From a checkpoint of a small image classifier: activation celu, trained on drawn branching plants.
Rows from block 4 of a small image classifier, named by matrix and row number. Each number is 128 + 24 x the weight over its row's rms, rounded and kept within 0 to 255. All counts start at 0. Numbers have three digits each.
After each channel's rows are labels from the 100 images, of 14848, where the channel reaches its highest value: "strongest on" is what is common among them. Only what is clearly more common there than usual is listed. The data: drawn branching plants. In brackets: how many of the 100.
# conv: 3x3 conv (model.blocks.4.conv.weight, 192x96x3x3, each kernel summed), inputs 0-95

conv.186:076103119185121130154130137133133149117129137118081174134118124117130133131105131147121076153134116095163116141131138053121172089127106135103118134128128097132092151126172105130157089097107138107108133122099107099133057097119137093122093121162131126114142125109136143121129099130138105112
strongest on: autumn leaves (75); leaning left (48)

conv.140:072124157103101141146124102155118151186109138099155127095144106108137107103135102099145153100073164141158109107124128159119139149121145130121135157176110164085162108142107097105155122112114113149139146098135124137121186107082143158144156104106118136133133119165156107146110139142125133135
strongest on: white flowers (100); leaning right (38)

conv.44:133131076093138141130138152133143094138105130145132150110146158113140131162092133138128083140168128109114099118121119129115097145117114104157112140138142121096100154101139148146137133168149161110123118144091139135036087155159098122085163131128153118107150131105098112109159139129073108130
strongest on: bare (92); three-way forks (92)

conv.113:125151126133149083091158191163117124107139122138137098194117130140111202141126119092120152168174082130115124167120114154122108138130104108116121141162142137123100138124138079135079155126107142159132165114130138122079163118146126141117110131123150137125153141142121133154145100135117115146
strongest on: autumn leaves (85)

conv.107:125136127172131070126089169090130126103131136115100147101112122107093126145107105138116171171117099112124088123109129084142156151097105126120155156112139085111117117155160102113132116105112106111141096093115115107185144100108118111127075122118119141112115112078146095126106159097134131134
strongest on: white flowers (96)

conv.2:141122154116133100154112099127112092165123144152136107100109142107123102114145135137107133088065025130090147126125164158148149132135147119149140138096119132133144136161084131107115120173134123097129142108121131138119176135112084124141134111127123126145142137172094093136170142122131140143
strongest on: pink blossoms (80)

conv.125:176158140127101120139127109119110131174107100149139170145131130163146120120094147179110126097120146143109158154133122126143140172099153143139131138119107130112080109142098130078084150161172094099137129166144181122100096118093166141122138145149126126106105110114149120123118139083146101109
strongest on: green leaves (50); narrow (37)

conv.105:151129123142192131100139105159151121100136136111140129107094162131118123141142119111097152118137147116100108192120093137096136127113107120116110150099102154122137154130142124140121149127109197119125162098142133118111097109138135083153090177142153135121088167116090166119187132123150133137
strongest on: autumn leaves (100)

conv.150:142125169168142116115117127159094135123109144121156152097127161098116144114113095145113165117143080153122165165158102121067145137132103152108083152098134131124147106132097107142119136151109153140113139118146135129100116147185116081138144159183123149107122071084131125130154133131130135142
strongest on: autumn leaves (100); leaning right (61)

conv.88:099134169118147079079122106153104133132129122129159077111150101095096101133163107082147138106132091091100106137134103182174111100111122124167131123098119168149150133152116122108111144116099105158136142098151142110121132081114120122150098139122149101143128109138103134142084144144126162134
strongest on: white flowers (100); leaning left (44)

conv.138:162123090125094104195148113122132120156142114122121100121114160139151144117131167197164074132105141136086129126119107176126122121135147128117137108090130123093132112145140115129113137157135152119101112130112132123075144133172109081113122131113138133131123105109083132148153110121171180107
strongest on: pink blossoms (100); wide (37)

conv.57:114122083117151133121123111156166093140113121110136110108109113140123100191121136132127134107154142114100128134117089162136163142144139134151136122065150122149152107117171116107160124129166154091149162133079125139071075139101156169146109120123144145093091114102138133107109115150126153114
strongest on: autumn leaves (100); leaning left (51)

conv.163:151094102133116125133143128096119119110121116103110177129113140118145131096125128144119090138133088130142165114123100065141147109124094129124110081113122112155142137115137120161091147111090111124097147125158102119050165120128138093115127122081100104120097101123193097115131140090126133120
strongest on: bare (100)

conv.8:121129115107134083155169126116125092138145130106113079129152131130152128158157115148159077125120120112103092131113138151136099118121146108166147121172125157169141112132118079141126147191101156077123151111152115153103139147129089126132106133064114125125115131134132128168182143122119152129
strongest on: pink blossoms (100); leaning right (44)

conv.78:130115127105137098106137145140092142133117098140129111088128111129101116115123141124122140147155085143091138143154158160097127121142107132131154102144136115133134144110130110126103153107138125129101199137134134130122186082085114132159101122154148131128113133127055149164149073178179144131
strongest on: white flowers (100); leaning left (38); spreading (36)

conv.34:116087104117115112147130153116103142104132162122108150128095112104129140117105144154105069193136054127115126113110101095101099135098111110102129148090127095109104167128147131098120098109121131135124089125158086119124082123095096118111120116133114122107090136153123165101140099113112140143
strongest on: autumn leaves (57); bare (42)

conv.131:145140153122142146138112126152118105096112156184097136075165132135114126146141207131118134107088079144131109160150115093151171128142092159157156112118107115130083110121085125138093100134160101152134190144138143133120118120103116141139143122143104140134109120129145100123117112093138125138
strongest on: green leaves (90)

conv.10:137115091136117159122116082064141130110131098117133158110142102107123133105129152127114103137119182091186122142131100114099130113148094127127122126133112093143157121086098145128129118095140105125102057123099115127153120127148133104155132134111129132149108114099150125119101098057134148086
strongest on: autumn leaves (91)

conv.184:115118133150127137142163116142148167163135124096137084137132131115138141126158112127163141078112120133094124118104102156197136119052125094118148131146141123136168124146144108151184090128133148135154180139147114130136168130129159148163112123112147172125134119163145152139118129142101127169
strongest on: white flowers (100); leaning right (37)

conv.90:173120159154135090106139121141102104134130119147152094117159130169146083098119203136130150136133095134126122138120091110096142112142156132128141134146151123155148157097139098119134145104224134111138112139150139116118131105088122138116135153115115130125147096115148145115149154089144121173
strongest on: green leaves (100)

conv.4:106167129139131062116110131101126062098116139141140069131163110125135132112139103146126117128090098127077120123143157130149091160138112120122154143127151128166150145123091115144090104121116134125139152118145131143174141130076125110153133116111172109116152124103078123167148157135121145163
strongest on: white flowers (100); leaning left (44)

conv.112:114123128055095119108158124106129119146141138118143065127128142133102098114127170116146089079144131151110099125123122135142108160136107109126122130131090106127158109102141151153163151086121107117111132150135123163120159087067143136171155123121152129175133112136090122084149105135110128148
strongest on: white flowers (99)

conv.30:116164150125147104098102147141112146115126146100147144099125109079106122130155072108169151110097116109129091133085140139157121138121120128108133153161127119118120130149117078103155114096046109108115165085143113097132151085098122130153074115114121111123108130136105102145115152130141115124
strongest on: white flowers (100)

conv.178:143113130133114128142161134123155086164116150130148108113120088093127113103124131086133134161146065162152132109141131169146175180130148122088085128141141130103132136108172131079083128134127135093154118120109137131086132103139127150123138079152115165144125157125145111138132155142092112163
strongest on: autumn leaves (68)

conv.31:115093155124122124112139110123109102147099140149124118128122150189099141111105187123130144125112121101133119128147106154102107139177135084072136127158133155115172109119124122141093120120192142116134101193128135139125141140108101133133141136081145157134123127101178109126131078095121121144
strongest on: green leaves (92); narrow (41)

conv.111:131145123137115093181132134145189098151155122126146138117117118126163119129146141211116097112119085128124120127137159109122132122108126154153159105101122160139109132159127136104113099159118177088092112129112123137126124120157114082131180170137145145132114134116144107158147107120111182106
strongest on: pink blossoms (100); narrow (43)

conv.52:180147175124139129126166148132161154111126171163120145110101186103101157116104144137106145141110126102091135126137108138103118154131091123154114192118113156152110118131061097130092138122130174134126144094125126112136068123131123108100112154134115137105163101140133111119150128124125132103
strongest on: autumn leaves (100)

conv.190:132114126146137117138126142128111102118135129114119100101174138180116091097129229153128151155122090133125101136116095130114135141148164140140134139142103127153110151078124137113113108138204114112148124151132177141101088111134138150109101140121124155107122109127146141120138113099140124174
strongest on: green leaves (100); spreading (36)

conv.24:142136168113120147142131085130093105133105101109122115110146161147131085120113142107140161126139122158093131147150136129131120176129152143128135163084077097086115138093131136100095118127200155105102101154138147145159130114097103114139144162125123124084173152106120143139132120102137132178
strongest on: green leaves (61); narrow (50)

conv.39:106119146112118116149118074162136161135147152117161120089150165137133117169185137137147113051070128137130127119110107147179079133131151146141140125126085129151145106131086122112118105153117112126118144138169121134156148127127093136159106137113141085146145116119110165140129165134153142135
strongest on: white flowers (98)

conv.5:112104103091116078128170098118134114099150155100153113120147110133141130104105161147131151135123086118126157113164144182132116171085143108148103133113094149086140148118135099103108124127159125124107130087146138167120158098108156116121084095130184154144121148122160158096148110131118131110
strongest on: autumn leaves (100)

conv.64:132112130127121105130134135111139100141094137134148073110146128171119088110121187134130167141116108095143140141128098121104123145137150116121114082145130159118128140109103122134120135117215122134153120181118131136079132141115127170130100136105132139107157088093167161083132153091115128144
strongest on: green leaves (100)

conv.164:102127146125141080116126132149147174130135160113132086076101083124119111121118101119168159109102116092102142150128112152128074175115156151123131133135134129129154130153097115149091139104090146107097165097129084129118129108093110164160084121153159091134096132107118109138111155131117130130
strongest on: white flowers (98)

conv.55:120107144137175117150135112139114121140097107135132142130111114118146080133125094112108100097112139163110158178145117099117137108139092093141082096077094129096127140127144167149114112152132191119112153127137165124065121153106124147140112112172161178128140147142113116110143124154113140149
strongest on: red berries (78); narrow (63)

conv.46:143126120128123152192140102131149149193157071151101130119115139110162125119141148177154115137125107130106119151098149129106152105114116139117150102106135134121117139159137154122107102158136176094113135117132133121101114115173104086118159160124127121104128120141101121130145111100188179088
strongest on: pink blossoms (100); narrow (36)

conv.157:150127119103110074154144151130120136134106139142111162105114130126158174118102148130119126136131117109127154086123124080113112109126125147067131149088150132086114099118087123100052104120123123133147134144076107122105082098110110140123158146126093129118104118136132113097116135083099114094
strongest on: two-way forks (76); autumn leaves (57); pink blossoms (41)

conv.188:096102138159170147145121153148150106084105162077127165148147090152143172181103131114159074110095100129149129141109158144155149133088102125139139153125146128114112121135126111101155121157141130109103140112119141142103157124110080105126122082087120130115174120128162125142122104125129121158
strongest on: red berries (84); leaning left (39)

conv.151:085112113076123081135155113158145109121107129128165088135135124120168148126143096116123091109101164157097120163137167163160091145097130095134131131107088106108153132086138154109105118127122140100126142135100139160132095138111136154104133072111105115088115151137088131133127152112142135089
strongest on: white flowers (90); leaning left (51)

conv.35:122152127089110117187123122118122139160158145110124104105103132115158113122147123113146130077090070153105088089089148106137092113121120104163122111147107146140107134127113132123126089163137136153147134148167123175106139145120106116180126117100101139112156109131137142149154164124181166117
strongest on: white flowers (77)

conv.97:131158132097129143111132159129093157119102096156138113105118123112133096113133125077099122173139056138118131142106111136097121087142114123120097116110147141223170123114122122141135128146116148148113155122130079141093188133131093099148138120159135104135136132109120127119128117129161148143
strongest on: white flowers (88); leaning left (40)

conv.96:182101166128112127144128056114144094124151143159147124149110150103133144090114123139107138065142143138094128107123111120166145102124106118118119174127162120092139125116125092122159126124098129130156130109136110155090158132114144093136132158114130121199096113173106099121151144136137144137
strongest on: autumn leaves (100); leaning right (37)

conv.170:072115161133113093128133141170102122171113154128158126131117106131135119107166126085134131108127137153154124117115136136111130155129102129114109090126097119141150081139155142130171163087103097164108169117150088153076167144092156110140123136119100162126138107126112119144108078149135120166
strongest on: white flowers (47); red berries (42)

conv.77:141108137123133079115114139130131122149135114143149103099123130094124097110123155074160117188147121177097119134116131146119131149105184106130122139129105154129170123145109138090078170161165123144153149136148116136159158094134120157128147124152121134125081163119066128163101142127123126140
strongest on: white flowers (100)

conv.179:136127126130089100172130160118165091132150125058115106129121120108163136105165134165136162181137131119132115110108147150090150105099115119129171106134133153111126089157078119129093121122111128104130164103154127122085147114163118101158130133081111116108132093124116118163130114104125158149
strongest on: pink blossoms (100)

conv.85:122124121102101141160176142097161102151157140154146120103087142167183086112141155182086130114124136105117098130133124131110140126106096128142145122142117125106170130103082100150109157110119123099091130158106140143078130130144138108125168123109154173122083127137121117154147096128113157138
strongest on: pink blossoms (100)

conv.165:119145162135133119125107060139112144120133139130135112066117120158127069119155149118119130038046125150129138112123142134141104121139129139135148129147106129113123122137095139122104124110143120169118179151139130132121104115117079136143133123167171125110114140113119130133124103177142125132
strongest on: white flowers (100); leaning right (50)

conv.132:096136149124135100128079125135140124118134143130112123092137063128140096150152135108120150105097091156131139147157108165179097143138142152153126138157107144158137104142107142134083119153107097127136123167106161119108089084128122172155141140145145120165124137131096111101103185091150151136
strongest on: white flowers (77); two-way forks (72); narrow (47)

conv.0:104135138174135124117109127113101115097135150100115176130124156142109205138107121144131140104111087109160104160132171119126125126133135129125165128160163118150116133122201073130127163147122137131138149113116111117087160161137134143147108172118135133152151095111179108145146115117119159120
strongest on: autumn leaves (100); leaning right (50)

conv.38:107061095110117102119140128122122083119163127123116126169123116128117128129120142131131171148137127155087152142124138106143120153094169112130119128150115193079124130121122165105114135131133161131127133147096127125119118171122105117116123148129149168154144085125147126109144203125070085125
strongest on: autumn leaves (93); wide (44)

conv.120:161119112177160120120138140128094091099135110120088155089124163117114099176121131123120088099111094133172122125120115103116136086122095122111103097101157089162111098109171104140139139117094135122112146114080098146124137160108146129112118142139156131130107114077172144111155115127122100096
strongest on: autumn leaves (100)